From a checkpoint of a small CTC audio transcriber: 2.26M parameters, width 128.
Rows from block 5, named by matrix and row number. Rows with one number belong to one neuron. Each number is 128 + 24 x the weight over its row's rms, rounded and kept within 0 to 255. All counts start at 0. Numbers have three digits each. After the name is the row's rms in percent of the matrix's.
# fc1: MLP up (model.blocks.5.mlp.fc1.weight, 512x128), inputs 0-127
# fc2: MLP down (model.blocks.5.mlp.fc2.weight, 128x512, transposed), outputs 0-127
fc1.291 072:156127152090090119106126109154077154181134095136135132109132095142097150133102128112140121143146160133125150149122124122162102125155132122139127119109150153114132099120138106106129108163172125163124159163171106101129125114117119140142103199113111147105149129171171111113144163140130134131128124115059164133098119159075119092116127153134128144157160093131118130133138131091096182112155
fc1.293 110:160135073138122171052145123139104098116156124136133112127126147138089163060168122113135109136138144115134150171101099095112127117134091164152094114152123144101112160138136153133102145136091140128159110120131136142135135167160107133136105131138116161102135168100145130111144113092099138135118133107098147162118116155134137161113080132103121115136079120109083139145118160121092143139172
fc1.294 078:098181154139115085093165141112126131118135126122099150154112146135110140138162127106118086111135173131083113141146144147113096132083166157103126147123152137121124124108163107115146131159167144090106137158121164109126143123106127123156124108175116118165109160151144161116114143121150150140143092143139101102137136188123134178115123165078095114106106129133159147123132178100111171100115
fc1.295 083:104131128130099090114115137149174113140166090108139145128090162131144130088136143116139118162150123103116109097156158153101133129131145157088171184123114125156106158122145117104157107112093160183112146147134137128130141127159091150147098142095081097113078139130159082143148123103130106129136140108078110113123078109111125098136111169129106132103136093128119113148156147155093150119135
fc1.296 105:144157097139157112088143132136128127109111145211100124075166115116140117112131135147144106126138120129109140134116153113110112120134114147109113120112119088153124154145131091148136081133147078094125129121144066138113126131186110117119153147128139110103151155146160139114140063073150133138159107116158176138119135145121127122115158123109114169129093152139130167125121132189136151130149
fc1.297 062:089125091090109135124106148159127114127110152172114169150156147090171112133121129131163134169127111126108107094080118111130104142168144140112132101108175122184145148115118119135146119100127156083120171110109096117067120117129128098099132129133157145173138135117108098131144157165102106140127096121101130096139076143166113086097138161136128170125111128139114132095118101125109135140125
fc1.298 097:122144087148151152128116142133132102151147082079080139124155142166126113130128174125156142125099132115100123114134125152126074105115145139146100119114150136180190121130114123092133081091118149176140140109097114101098096130095096125145168103099171145135167142120126104126107106184131122126132148131106092115120164111139147112123140139140161129103139124122159069155113138135119132096112
fc1.299 089:105116128171124143045100118146122111138156163149117157098145130120131119109180164126115161114136139101132165064105103123135094146150153137151176096132111160111150133147156101144117139130124105132172148127123148105135124122104101132113158090123121124126117088135119135152140136106135102144149126128108179133086127148121136114104133104167167143106157172104142103126169080147138150098109
fc1.300 111:092086112153138134119104103168130149130155117097118116124161101104115145110179113114122128118146107122128100117101146141124109155105115104125151091179161152168122099160116075153135120122097128143090099159145124095147132143101103095083093147146131160147119134121174117121135174173103099092110146099117123085096104119101139163124123134106130151099134114109129169158152116136111164148148
fc1.301 096:126125096113119171140160061113146131150096161159162148152107158128148130105141125145110109118125144165089102147092143136117137180107122126091121128123154153158130106076144162133105134118124133138119128112114114115109143083098115131108139125163139094138127142127121159153155085158115124139100099107138166118084092142140097123110099114168147157103173136123135090119105168109155080163124
fc1.302 110:078142127106138092167146096133118092091163117156129101145104169137148141136126123171097143107156149110073149087105144109151107112134104141117105109130114113145144153099105156145141098112096140108076141145100131120079094150103146138132117133086161134122140136100139156124101109124135135076124095111114160117124122148169111121086133157178159116107127120100127084136136110102111118086144
fc1.303 103:152106146116090161124126097090112131122153077102097113107134127160095159112183150124145132108102059113137162112133137124123101185173077138138131132126100151144098144143138106103140158156138121116092114118146189128117136170123103130070124111134154145130139174131131112141112133163143112120124128107124100142099089146130112126138149134154132104157108096168141142150160108138152123111148
fc1.304 067:091133111135095115115096150132124124154112094134091135141125131140125122123125061094120137130152123113110140088158129168117129165136132160110152084143150166104108157091116093114133109152148111123120101116158057083130101146127101106113117110135126104133142180100108148129129153111108163095127110148085133151111139125132102105146142141108148121136166093152113116128116076116166090176164
fc1.306 101:122177135101136114127134130162175164096134136150082144073115143146121116102177150135178140144132132127148115156117129131124150122140095131126155100144144143158112104123106126184146104128112148165122158158126077071084111111105106124116114145129111076094119115168103150139092123112109140134093130110098127147132158134100162109143124117116121107098152130105101128176102100137107141088107
fc1.307 123:114169123147157136101134163112119120131121162162127126170110126135166126118161129167116125111129111146114163140110140139173078118133139148140093138147136142144150118143120126128156140158109134156124137147130093146149156111141112097108134119068149128126121137131115121086121143121110141177149099158133048040110132099106146151162145177136144134150094153115104132111134143080121140157116
fc1.308 102:094159143133115091157122096130114139207167130136102115124119126103116131147106126091145094121156120129129117106108099159117128142141125117115096155175106106153127140152084144130113055169127122106132074150077148115132111122122136092127127131130125144118124154112120148133120147110150132135110116145093112154165118161119105164103099148099100141091118150126114122085167114100080145081119
fc1.309 084:143138131086101121135150123175124125111126097161114134134167132163101146110120113168145132151177155141150082155133093115098075085103125123135083106162156138121111118147134097140121103129082109128156148084164102128139122127130108140140178132067124125159131115125137114150116122122143087152081102169102116115155105120142115153139099147137171122150145170140138136123133099112094097114146
fc1.310 133:122111128127113109153167134127150150088122078122129117086159176112146152112125122139147122120114090109106105127130128126121100146191161131131080109142145145122101143124106160159145122127118113077136112145124118132126139082129125161131145125134139150100136091094071103132116109055117158104118080085168125138144118179137110119092106172160096148150146134120156140117151139128130123155129
fc1.311 133:127154167113141117111146113099110081124096151105091123145145128153152120134175144090147114160119128106133150165063111104134124136126129131146097190111149135129167076132110108133172165135139156114098131110115134135105135110139151149140128123106107168187093110077135140166149150073106104120128113123153173131087111136146130126121157147162149133123131156110124131115125124113093159128153
fc1.312 095:154139124140121116108118130128096128033149089125137098101105126133114088132114114164150116156141177170143115116113132144083127144111133130147162184168134126119145143130124132114130143142131162143112148161127144168100153115135098142118126145067110120136141101122134086126130109142116136127152109120129088175055115146102141144147138145099156181162134114099139114158106131110118144139130
fc1.313 130:167082114141177137166150104149120098092124093158105131120106088159110117133090138097119098116114107131130102142125082140097104143128124132106136086135076159125151125123175115135106100146150107117141156154099148118127155156142136131150163136167115120137105169095093134143139106158181136116134137128108142157124114133107079085105117096132109130115105132113169162084132146086127105144128
fc1.315 112:112121150113120100130131123091148103085123142110128112128144103125123100142163135145158148114104113102091157156170132133139129164124163117125093099112126164139100130120111226116136133167143137112155109156154091113116201128110109136101114154142120149108104147107162128187121090143134096155128119126086128117137124139106099114110087156096152139123118138119121126123121147180151155120112
fc1.316 118:113112103175155166151173081153107131152150079109145082116126098139165122094126130147163130173127103131124131146162097099183093141114110099153108102138151151155155103147134121108150082091075103115092112142125128135143130142142118116100145123133133110147102126158146137100146094079095129149154151130090114134096096153128145107123084113094139127138144119131123150122135105163134116136127
fc1.317 078:153105123124103104126136095107075086094159159122142147154134131121138150114144131126151126112085127123092169079155141146111162149103174117108130139138175139140150126134098158138088134144117138126145094143157076071108142114125102165114118119102158146080099110119153145153121093103099122163130137122086146177118155133093123102117102146125097134120144136120097159108122131160146137092118
fc1.318 079:151155109125170136101124123114138133086174153136152153117102166140129155146157093128116137164086060142137167156166108115120167103146142101108108117180129137126094095147130139131111101160151146140118157097119098137112143128097104142128128112079118144117129116127164154140145090104126143186067135146147143155125130135130149108133133146111102125143143160114101122088102109096105161131160
fc1.319 109:134138136106132124128113151158142129097154110132169115137146112150130131086124113137142118134179127123109119095149146140089120115122139136156128104133142144131057122114122099138148125106120131156109133136201095113122143163097068148080160115156138140131134067142058131150105110141124154092072118145139123119113165131127168100141098135089151140126144153134151141136108114109108150165145
fc1.320 105:134137122111116139131127077133108123131116104102137186112123122127090145136139107151071080145103116110123119079150139132065119190098103079146138131146131136136175146100111168139100117136146123078119118138102112176127124111143122101111135124125157159111114121101117153161116154134097124140155141108182138161111105117141150145116120162092126136130094121127133130138169126065129157130119
fc1.321 095:125124128165102118108155102098132146107156126126125129137124113151089143081176126087154163126165088101115116117131131099146114129132104164140161111202119202150108112153147116131117106128127076127078115121157120141126156146089124110121137136120115120138182152153141125095079137151120091131140145127127124152118120161162144108121114129122141112118172140103161141157078134140145140163129
fc1.322 094:132169128137129125117183121152088103094115091122111108149158138129082153145166130142071169158145139119146147074121132117128098121106161155120145141138104141150128092172168111121134131148102110126125126124080148127133124155063109110136141134121118125102124143102106106112118185122118081155128139146109131150089151118133105119172099146122082143134154172119142147136081108118108131138104
fc1.323 129:081120144146112113131143114154100132099140166136095132108103124125131141124142105146133139167117170117098138174135100125124144138154085120141150120153175112103112117089162101140129164146141097111149156113155115131132085132112114149093123145161125165135140105129128121129140140103113176149135133109135146096085115141118134140108050136137138084142106149171077073132125105073158109138141
fc1.324 128:134139171151109121142156134109159163101144130173099152103114118154136137105117138151128062084177154129127091145105121123090160135159131107092137135178163148129088135137141117142132121071124126121130153123077155178133099141134090132105126180147110120115146102157124114102129104140149111143176150115132097121122101137142111142116082121149128098128095144148104094103138093111126143143129
fc1.326 116:183156110106158134167120120107104143131151169111134106095116095133153120128125083132128083123098135132126122100136109144114130129154117116149095112128153125097114138095149122107105113127171122132142116167152107094100142105137106127141137150087081170096127134126094159130158140121116189132112123155130150158085138098080096081124137108134103116104108115102167155174154132108157080135121
fc1.327 085:151151148105168115105143066113104150109142099147143148111156123113135105154091090090131116103118100123095106099132142121144068114152114118151126113110162142132134138140123140123139100122169125101139127160108107120134165120116102153166082128094088154136152128147099156158131136121141126126109155146128141101092132127133142128156114091137103131095098178080108093195125114114161145145168
fc1.328 068:147101170093159105134132070067149102124126107104107126125122095145131162143136121146117111116128145149105155132183170135088106150122114146146139143169139126106137102147116173108148107118120140129113148129098114147144128091126119139078109131106117128106109113091114129114131103087135106111108129109113164141123120123115131176128115136105093161128112149085121171171124064169102162126089
fc1.329 068:096146098089099118126173103109131082164150103143086148118092137168106145135092141131144112124103139160136118138104136145146113141171146120140124127109151167118145142141115164138156088143103161153137143113074160170122100118135134096115113104105131094156150129161111181115100137148114092129140125160126114143169200171127119134126152154134110170125123117165118160121110129141131145102140
fc1.330 132:115148123103092110156143102134127091176157125137101140115128126122155119138164124122176182121161111111112163093097145154167151109162130178151099112143153114096126076128135127147152089107140158099129179153144159135100111093108126094083109137136104152136109153151122135104134167115092148108117152138130107099139130110128108170151136170099134117135136113111144135079157147123165150131128
fc1.331 108:130109174142129083086099120131180134091179116172132125107131139151126109136104106148144182160132116135107142117108118136110132134137142134113199133183103116148116151122151102168097109128129142119125141190119124101107152132132110093097121112120085108140114101121098125148104160099143131072145104079107157114175134115119121118126135166115121147112109113114143158144099125141145121147106
fc1.332 109:131156119134150071197118124153085131126089169116129111127093137108155146095124109141084155121144104140059107117133124121080103144147144107134105129125136127093134124123168136101142113151171126103161139121141107096150131116108104128152101126152099193113150093083091137142158130144150135081097176121143140156159150146120152130115127138133126143105138140132125124165121131121142091118134
fc1.333 084:113144109141134125142127124115100149137157102135119140057139167149096136099085144129149162146145109150163084125144130123123094111133164114150092156165161141117089115109110167101127133102138107147128109136153126123130100128097175093118178150152138129156134157115140100145143164094114145096098115112070140108116094114139134118158102124093111140185143152122170110094101121114137142103120
fc1.334 135:102128089106130101127155098120145130101112115140093145119100149131114131129123120099146113101109129117123109179108178153136116108144135089125107120138142147134092126095140062143140129148147158161108132133140144095149160117137147123114085136085116182134127105080071100135141135141116132135101117127114152103130142142148095097107103106131168110121147096150171120074143179163141178131147
fc1.335 105:133126116146138100140124094115125151114138145121131120094116084139100082139156112125103107143111099103121131126143137135159101153117106118111083121136148153084128125141104111136163094164103072115128150093112131120090177150114089148096148117125146144138101162152082071164139123102075128123115091076156152107102105151146120117125132123157146067130103109135113120106128136124151174135127
fc1.336 132:109104088090136118102126096133108165113080154155121109121129149167109126123104114107105097129159161097127154123149153146122123152119125118108109122113160163126155130103142096125146128140118152131141132092143137086150152145088125105136045135127130158137196130124127156083154148123161134148130113102122141139103164127082142125107100113151092150119157117137151151090129104170154108176120
fc1.337 112:145126095109144146093137129139156141111124128129090126096146101137098150131142121139105108120129142118123169108133106133135121133124151132187092139075153136111119098150145135140118108114113109086164136160129107142186130100139151101105124112064119156104149117137105143132142154171211126146189155086105118120113129112154088117106115154181094125139119132153111105095146115145147136133134
fc1.338 112:096126111096159119128153135131124117152126073120116088149121111139131155182121100125102116151123091114135110106117102096101129146161144080105153120111144121132087147062143121160113140120127160142107121173095136140147112111096166137101092123092096114147123131086159111137163096147159073153105133150112131117132129132111110144106121144140114122145122081126181151110112125155108182109123
fc1.339 099:095151065152180148083094127139062116122100146161091150138144125134122121125136134104123114164118126138143134129165106129148130093145089145091108155160110128166152117112125147156143152118128135137104154169093079158142113132109172138081143127105110136146151153128145119139109135098136184109133116107137120114133134168114164115111127150146113146122171094120139081157114138122100101101116
fc1.340 133:177160146162113121059143169101130144108138172131079169160156146112108150103155137120133116062162129155104161109105119151174126096138102150148137123137129117114140090163119124125105082099148142126151135103117135141143088181154116082126129130154151144110133135101160096147114128123134096148127130120140135128122093151108122114134074133129106117131137137117123147098125132137147128124187
fc1.342 100:213143133149147133159139108190119146148098163110125176092158064122138118138132105113134121116158092110097131165145124128089128135107120155119115098131172144133147135121146123141155121117143101157123148140147138100145159116109113144104128129132116138149141095079122102159122081127125124152178066143110132098106125111165148143124138148149122125169126130138134179131141131131095114156125
fc1.343 134:132144119124145163107105091155165150105166120128131130099125163138154097146115142135151108105133106134116149109133115107112111141115124111059090138141123137164148144161123088087155119113084109093116125119154079123118073127133149136110089125118066142143105100115129136158143125125154116113160170121168099137114084162159101151130114123117099116108126138101155097103162099108081148140141
fc1.344 115:134099090132141135102119099149122151124168147166107166151132108104101144133105130134149110118177158134115163117170146133162157161121154111107113136148119133144113136125109154101130115105116111117083123111110122138112135144116108124158124144110062134158150098100113098135152114167102149098153140173114159101104138154160146148100088157120089099093148138158104112124115099106091179164163
fc1.345 079:152129130155144152123115117157128100138071143097168147137163133165137132123154105117136135143140157123138132119155086109084085140113104137087138107144125111140146139140169131143177182137154095107135162098149087143106123137153084110076100113142078170164194131110157114124134126111145122136109109102119117126111132112103116134115162114161126074147135146125126135104146126164106115110100
fc1.346 121:132162158116129172132138075143132101135088092109075147125122123116125123141124149113145111158134140070101154169067098118098129122140128120134108118144135118131138125124151128120141157184137147149126092120135137120094129121168118109102153113132110133166097133068172157198127127098134138134134095091143132107122103186114125164125158129143122132174107125115136112128142102138085114125124
fc1.347 096:142119130147149100093130100128101124093135107159131153137121145127095141104134088119102103087114121147134153120090147087129101134131145143139111104130119126087060118194106132137111095151137155092098107132151120097117158168128101162075151113104135136147170205106180113143122099110113143119109130111173125113136105129120119160120135147114139113090146093112147144133131125137098138122155
fc1.348 112:130146134097101113110180154159138096137148114133120087130124114123095124156161105125093120128087101136104112126141146140149138144114112125129089086117148166139147143138151107162139106081069128128139138126129079129144131118151142145124152093059112086114149126068202115124124142149095168141135141113077122135152137121119096139153133122119122139141174135162122118132123116115135089128098
fc2.291 083:078103115144141126134178132138170105090110119109127124149154121093110120116127095155130099167095106104092099135121151135117084127129141086099129151144134128156109117171140120167104143129146153115157107098110149140119129154109143121092126146165059095130121142129104145178106118110135108115151117121113123094120132113137127136117149109100140061105069133115094157118147104074123116113154
fc2.293 107:117101099190150100117160108115115151128163126111130140151139139147155125146123111129094147124128195123094124098102141079116102128146134109158138124139094126149130091157118086142144138081173120156121129131130158125133078087154157135073149122128151095122100128167126151156127140091122159132129118089144111139105119090103102148117139164174169138110132108135129153122102141100103165142112
fc2.294 079:102194135114122155165154139152118133139114130081110152097142109135134151126118169099161132134105142150082107112156122133085128120083143112134107127138155116125157124129150110160099146143152160148165082129132114109096157144123121109124118134080149157108079115133095118193112098128127119117106104101167140155147093171148108158109131105131112177117135089128152118136137148120152116167152
fc2.295 080:138146135134166130162143132085134119079120091125105156134114098125133160117141123080132119125131134114184132132155112159097109116124186162107123138103132144109124128139147117109152104112183182139106149086106150132122123093102149122118130136113168125118109138126151110120096083124132071142139096133111132095087100103171134130099110159128131106144118122121140136187124101089150084157155
fc2.296 106:127080108142139110169161154082104131119133130146143085157134110117125098136154097155138086153163104142153123136081166123102140162107173127138132110146137123105086116121078151133126105113128186137131146103151156138127120117104143130140105106140090144114079136098094174082113101118104135130146144182139142143131110090130107133131133099114158177115147152110122133157132131128162108164108
fc2.297 069:134167117102114112153087070154157142151130145130181139197114120112155132129148157150141117150149149154174137113143127143133078136101113114163154112102176137114121145150116144158147144148125104114126131131112154145187135129144170117118109140133142165149171114143139113110132142155158105123109161190141152122122159127105135107174085152097129119147129140124141153122156115121104154153162
fc2.298 101:141122128151132106124153218172120155127113129177162120114126140105156137151158150091151118130140106112123157105108122140109184122145119142144154126145127170116118132079145121128156151100145144162123125182143142095125158115107176114123106121139172134096072146148146143161080119117112136100119106154138071150139148143134125141131137152108131112153162171128129141127138108132147130103104
fc2.299 093:166142168123116139166133121112147082112090090175148135139092120165093139116125119134119106086145177112135123178121125106129144101158152116059110136149128159111131132118095111125142159163127099140147178158133137086131154082119110123130140143107177116132174131122125115122097116092136174139142138135121155152093148120098132137110137157134107116149131140150109098164098136124156116168147
fc2.300 115:101102147121117149100139104080115125114188123178129146169124108112122104121124120123087133112156138142114036099151138118130106104104126099152132093151111111094098137102138098138084136159116089121159102128132115160124160136103150113122180151152152152140134142102109154115136110084133141122108155125160163153111095122097141150094146095103130128091149113137101099118118149136117135148144
fc2.301 096:134178144115160109152105155135133125108163125141124118146092119126181170108118131108135137110153128123140154093118096175092133080120166150163168124145144132129098138088130119080121072104126133139138101095096144115084129149119099133148081128135148162138134163146133139112112151084134126119140111110133065158133135149133130130132134117117125114143190130167133131163097117117112157094154
fc2.302 107:154128090162157123110167117125123133128162157116171094115131138116126114101112143154125107120178128144149113105107078115127135160090170162180138136096115151149118099082146156120113124126114150142143105134108146143089120124094111129095103135125113144132129156128094182142144086102086133098086150128117110143148119173139116102109103122176140114123107107116092128146153163110175126086143
fc2.303 110:128132176111113126097135133157167137146123168160138119110081127160105130120114137146132190141135143091119135141176130125124125145156157098114160130128123132121112130131143114183164109148101172145088140125114168138128093132155138145186148169113129127116099131144129077139128131118124108115130099105148130157117145125108102135148120089139122160112176111170124177094130133096078177134112
fc2.304 068:144138151137136116088092166101107150109114141128116127111095131119164128081084142176145100129205050135123095154113113146108102156119130131149113126133152134123092140110121104091126096111126105184124128119124145092108138124115147169130136122157109145085111125122078109151134124150135120117128126136135132174137085115099125104162061145151116126120156131144144115104136107117128123098135
fc2.306 103:108141136156112144179158115110101107146127134135151143115163130143131130094155094136138087121148124105112131173126147117156115165106143075153150126096096088125105100162111132151138156134115113118152180128117095126139146163159109115149149113101150120135165117133124120138129090150155081136149088159106105115143129115110164115115128110134147131105108122146102124172122118147126171154032
fc2.307 121:093101109122113120120143123120172133111115148096102133116116093126126138110133098145157139128106096154149139092098092133148150131172115121141153097117131132142142141094115087124138131108121107150136102149137144133087107118134111126081122117144142157141119128102136107098103094151144160119102182081077066120123131084121072158165074119147097137099136146179128083140136132125153112155135
fc2.308 108:108129141141114170181140156155099127106121143119129135135198101119155107136094145118122131136143144138105114162111097105087145123117110134146117121161117117154119153163101114147088138155160158103147079120130138104148136086162073063127143151139142141119125113129150125117121127141163117151106134170134158076162134150136127125165121119121125145108139160134153169115156171121085120158094
fc2.309 089:129091131134172089107080135134078136126191126127157093147106074139142140148099136127100115138112122112122155085096172119122140150135098120076146106163109152123097151177136161114140177115124119111120109153124114136164158172145113080123123121172139131123163172150140148095117133166137123096123146120141123132154144114131120109165138093121108122146108122140160137134146137145128169129106
fc2.310 122:128103131148159150095123148105132175091148097108118141149132158114137079104136113132128100138145108092102146127105114112133095150180175128140106130170138079161098132140125184133089117165135112073111107160143122124091144131145088109107141083101145127118117141100123131126112147085122165119100116096153134146137139139144085065096136143159149115118145162132133111148132153110105129131122
fc2.311 123:105115132128118152112136107156083160108121142141089160108176132155133129111131128124106117129133111075107152146087155124104142134164111119119100105136139083122157087104117081122157166114144076101134132132142126145125118084127141137160120105143153145160106116142156106132171151111120139131165098168126133144178147118140121172124120168096172127143126168141138099113127172083171146150137
fc2.312 091:116190099109161137128115122137132121116147098127143130117092128101131173119088118132155152109108097094151143128137138114136150089133114160148140152136094128112071151127121090109139098119163169172127193131130142109112132141157090087091132165147132081167117152139155147102102125129119133114117076158105098110105095135101122112127120149139111124176141143101097119088093138125118119110124
fc2.313 127:160167121138142147135166120130149117117150086168115109108098116114128111113147096142141159150128141166128137155129133115130123062117126110134095131134106058136123103116139157093142164143130149166129127151175111143110168151112099153137112152112144102157143143157164170126100155114105119093164144076104139186093129089128113110125103130142153098119125164149109130101144145130170116117139
fc2.315 109:121091137127203118108120136118109121166071102146159144149096122123145132138129107133137152132157104092120159126099141097164147191141143067110185109123142141124120142104175130175144120153138138161174125122135095126143128132143118106093084136115158152150086126139150133142117104113131084162134143108123133135128155125143130111143100119132128143086134101132113152155072101139121138116146
fc2.316 109:173155148135131110087120142103133082108123111137092143155101134093170117145156149105180125111101110144109125136115163113186123127150132155066121107146125116117110163170130170106105124122127116111135085109086130167099118144109099151132143168128165112140106122125177101073117154147116146129122138108092139155107121138122112128125132121133094122094146154164128140122150124114127086178117
fc2.317 075:106132152160146124146104127117050094129116115104119197121140112099143157159144102131099105107134062146123179126138132100137129147107125119140149147141147083140135109164109124157126141089120133163118134109130123150102155129126123106080088111112161148134127127146139063114124139093135117160127163128126130126126100120118104130088059135124096144128131131125091129133101112114104151094158
fc2.318 082:141129140133125126099100127119128095148148139169140141080128139127168103168150134138105102132121110090135150104130104084132106145126088121192107114143121114151163116139103095120162143138122165165178121136092107107099129141112119106086117099103112104148136148132087095108100117176129122127159147129080100124139105122095195099116138130145134077116163147138134110146084106143143119117118
fc2.319 112:096110127114114135131104157138108136138160132159129150083134107127083149148072133123143108119112108205144119159100106127123151094134110119135104112173075135149111088130123090131153163130109100139122099131151109097142127150133113124163139154126096103163109097156124096114113137119112113107127136142127127145150133104116175136070097133102110204121174136148114111124132103120114155108107
fc2.320 107:168114113148145127120116087112134111115119079147158187136117103125131143131143155124135069123112118112106153151144139153081114170130100158131112149137101117140120144123129124128139104162153117087131129106138091157120126095136103078131180129151139159088135129108127154115061141159152098118101148088163141116138182139145111147124096111108120108098128159143084145120134147127128151180126
fc2.321 095:134120139107093134152122114133163128171122153131147095139154118165130137152135159141126145134151134109097112156166146128096136133159133123126169132128124147142163097140149091080091075168132148148119092128093146117089156093121096134149177154090124094163103111137147121104124141151114125125120108165142109181084127088103161117124111151101107107125142102114132185124119123078105144114113
fc2.322 100:127134074137115116149133138127118174150143156150126093143127111127121151132096138131099145125108092108160144116143163116111121141137120143094129123069153112132119108118095152141120090115150144162105116111133166181119132155117102128176134125087156074144092123164140108125122153178108138119139124123149101124138154155112169126128139112105097110105134194143171147092167125165170153106111
fc2.323 122:156134139125126152101144121137125091099159152165177110156140149135118146153128101093130157150147163090097111140090123144107149129139150113127103154126060165134120150152121150109096142134121094147129118134176092106172118097115108145127156135143147099110136152097133102130111098103156123109111117139138128140149113134175106131149160092122126112171118128132135129162134124139135210125060
fc2.324 134:152175175092116114119135158104115159148115140143131159080162116114114132149150129109162165122114146091143138140137109131136211130120167074163145107141170155120109123136149113112117129079144136149107124115132154117181126124114140109133122106135158147116147112122147105156127135115135119115126120124111128103145140128163164105092154112194130106174114142147130084132123087140090150158136
fc2.326 111:144121082105135126146136100137122123091085137110120151136124142112164136116141140101137153132141154128118127132152150164133165118125088168138128147044119127099092114154128134101081110129133117137098152125095138103125154153123105104123120118129121106128124156111140158123148120137144103106114131126125180146143125146077062121163168099202123103128103144106157135136127155165140098140077
fc2.327 085:124103143071140133124136120109158141144103149087126172106050093147125130113142134160126113109116144153114123132097150181117123162173110142110140114133158132157092091102130134137128131105132111130121126104099154150145162146156128099127134143110120122138170141133138129128176132125112088158115070116175136158141110136128151151163167139125111107171094134153124097124120079146133131127185
fc2.328 071:133094104144128114099116155081101108096082117136144131119149109117150141106139092118089148122127067180091125088096108096098132126096119066132140112132112113134137124143160122094139109097131143158116122142123110142132122133175185099147077100143117163112140125096120091152132124183152139117160127130116114098114118154143143068132135146144116123131149121130125146133107142131124170105168
fc2.329 072:142081132145103150115093155160123173138102160143095100139121123166131134133165131123126138126152136132097138180153102149100109100154093114153117111119142116163137165141126150093102114095084119146168114161142114115113120121093144107142100078148098143109128176154127148148136117078161105114093124159131124139138106136161109125170124174135132135108163156071140150129103112095110139140110
fc2.330 124:153116145104116124121142109137125113118116117135146124146093119125111146133196150108154150125126089130117174118116154178140090091120127106144096104167145096137093083138169142189132096115158115124115140132121092132093134097130113156134126141180118132159107155129135161089109159102105149113153164143115138128097103166141151176155174129129111158125154141120150119076161148118113142138124
fc2.331 113:151147190136129175140135112111132125113118108133141131125139142104097162115146119182124098141163164129154142143168123109128178113161110106103150119098124070109098148094142135094119141118108149091129087098153096148151122149149126102129147138119182112129142143127140124128130133121104098109133137167099103104112108084155148056118155106136078145164131132111123128141069126128121136128138
fc2.332 115:122117128129079127111123131163137102092075115144141144139090100095134185147164139092175130150106100078130127118140126137132136097155146126166136084117135154101165111132160159110103127097104097090118147136138158141158082115122116132119121128150135151162143171131163128181157111097089134142078102132086128124114115132118105177122148088117137119148133155149094125141139123137130127133140
fc2.333 089:118104130121150098119093090106126130121076148185137151202165131138153109125126123128074095072134125176118117117076121154138136098112096137086134089102104102123100105162147161156114117091138090137127103117116153121145156107117113140121111127118131098128123116103098098123147139117151122147153139135178103126179122163113136086123126127092141104136133125105134133132126115156117091134109
fc2.334 130:136106135109141136122146120124105092073098137128166158152140106108150117146143123121080122137124117133119100148142137143100171096134118153109130130094145109141123130146080144166119140182141131128122113116173144108175151151118150120143147158078118107087102145152082162142100154131123124124082170088134136165069185106149142134103157101158153148130123097104132128106136136100121129107118
fc2.335 096:130122132147074130085141170147137131119165119116104147084160156132134090154117130107141118101118091137142112165141145106141128195134145098122110120153099108118150151119138140132121098155124099094134121136168095095127090142096093165148173079113149139143127123135150164101109121127169152094092168137153159109141150128111118122117112125114145145123159129154095129130143136075107162092094
fc2.336 131:119146084117111148114124123111130153117122171122130130152086142145122168142123098168112144173138155091120148106148149109136117116110161106126142126172166124166132166143135137107124120162113134118112141091134116118165130116062142094144080179122096132119129149136090142180130135144141081066124125095118137084128148169112102162135133090127124129107157128154149129100123120137149107152087
fc2.337 117:123126116138115134137069122154113127162138124092157166104132112098096144068118129103091114141153171116159116169104114115113180127116117144100100138162129147099129112147120168090091138128155169146163109092103130123150152132138176152113090152117110135144116123099109164098189131113112115148116110153164118123153161119107125118124125130103125114135125074135151124172111124125160115095148
fc2.338 111:120117143132114122148124164122145134103098140136169114130124098121122082117117135123136120148127107130112138141142166114119127131108122145116122119142118110169110145131120146155149135122154165118068120139135169131154133133136144120136116141093114105115166112111137091135113099148128114147155211081098123161136114150167135097170116137145132090187113092189143155093176136096091124075153
fc2.339 117:153134101144105186110153135137099140129136136148085151154079183110162107145146124136205115130145121107137129170137145166135102124167154161145196143080140105115146153147134125155121151151114093131138131156125168092116120100135160187118139129134146107124112123156093144111091131129154116109104162127123129146125122121116129070115144142135164119115157117107151124130112134109108140126114
fc2.340 133:128143104099105100125153144153098109057104116123159147086124107115106106142152114126119135123139168138154098113098153121140171165128154129134141133111110165127063077137125141147107145126145133143207108103153135096164125121097130113115077108126137126107157099114099126142113132120135099122168122156126127083137125113150130168088150131115132106114117140165122119097148101108093096112110
fc2.342 091:159119119093161129145130087121169089116128104133110114141113081146142168126104114126111123130149090139116104136152155095119106130106166135196164151132128090130128111150136135151134099150122123161095126158174169126108186115169124160108138132111094133127162119113121128124132131147087118112126119088144094136111101103101128070161124134142131164131139108073145156139144120115132097167157
fc2.343 126:161113167095170118139108115129079164133132131137112123125163142068140141144152070122119097108149103101113138142086158129149147110096123153106105156082130138121147132113117124074115180192102096112162142116155136129152101132120143121115129133163139104126165098148103092143147131106132145133129106128178118128097121122159116124151146153131107116156081136103096103143112113155111126100151
fc2.344 098:107128148091145124138110096154131099157114119119134152142127105102104119159136109087131133118100136138142151132056151118136048132122100170121094118107109108135157088142130081128118134129126107151153109118110117130122128105141151100132159109139161148125131131162123144111123092102161140147119090095167129161142138104143131160131169076148150128116122151107163153103111136149190106086096
fc2.345 080:100151152124087145140119108118170132110165098114106084133133146136078162141121124142160118134126120096092101155138178103131114141130111086096141104146129120131087146173146119158072129168120127130131108177132131146139071065101119120165091110086148079123118125125124136153098138115136112131147095122099140138127134143130139143162131158162121161129123139125181100124130137113127097150139
fc2.346 112:085141101084080127109126121151145120150120135143086137119131128106127115138115141097107136149144138109084171168146140096101103092170168126165114168148184077124146102130148113110131145128150083104108163147167147134126196117129119144139164094165115122145128124145147127122146124096135142157125098150128167149098131143110102149081133165121119133117117144148133114148134127131135150124184
fc2.347 106:135138090119114138098155121105088155124143140146145122128142182125145128126144125080154129100155165132133112122103110091139096157103132113148141132134115124129120084150155129117093100153117136116089152108111095140122134113150145129161151149138125103089087129105103107097135118199138097071145159171119141126079132075143151152123095132160140125106135091146110143133112184118119159133164
fc2.348 110:140128140138124128161108105097097093170118086133121100126105141138188074146136143180115103132122099131119117117135173153114143097113135106158117122118164134117146140099151122118128140121147116095148134116122100141170138115127113126150097139144134141148117133086085181136117152105101133125139141127103129135172082125125133110177130122070156078119144126137146169131178091102091120111086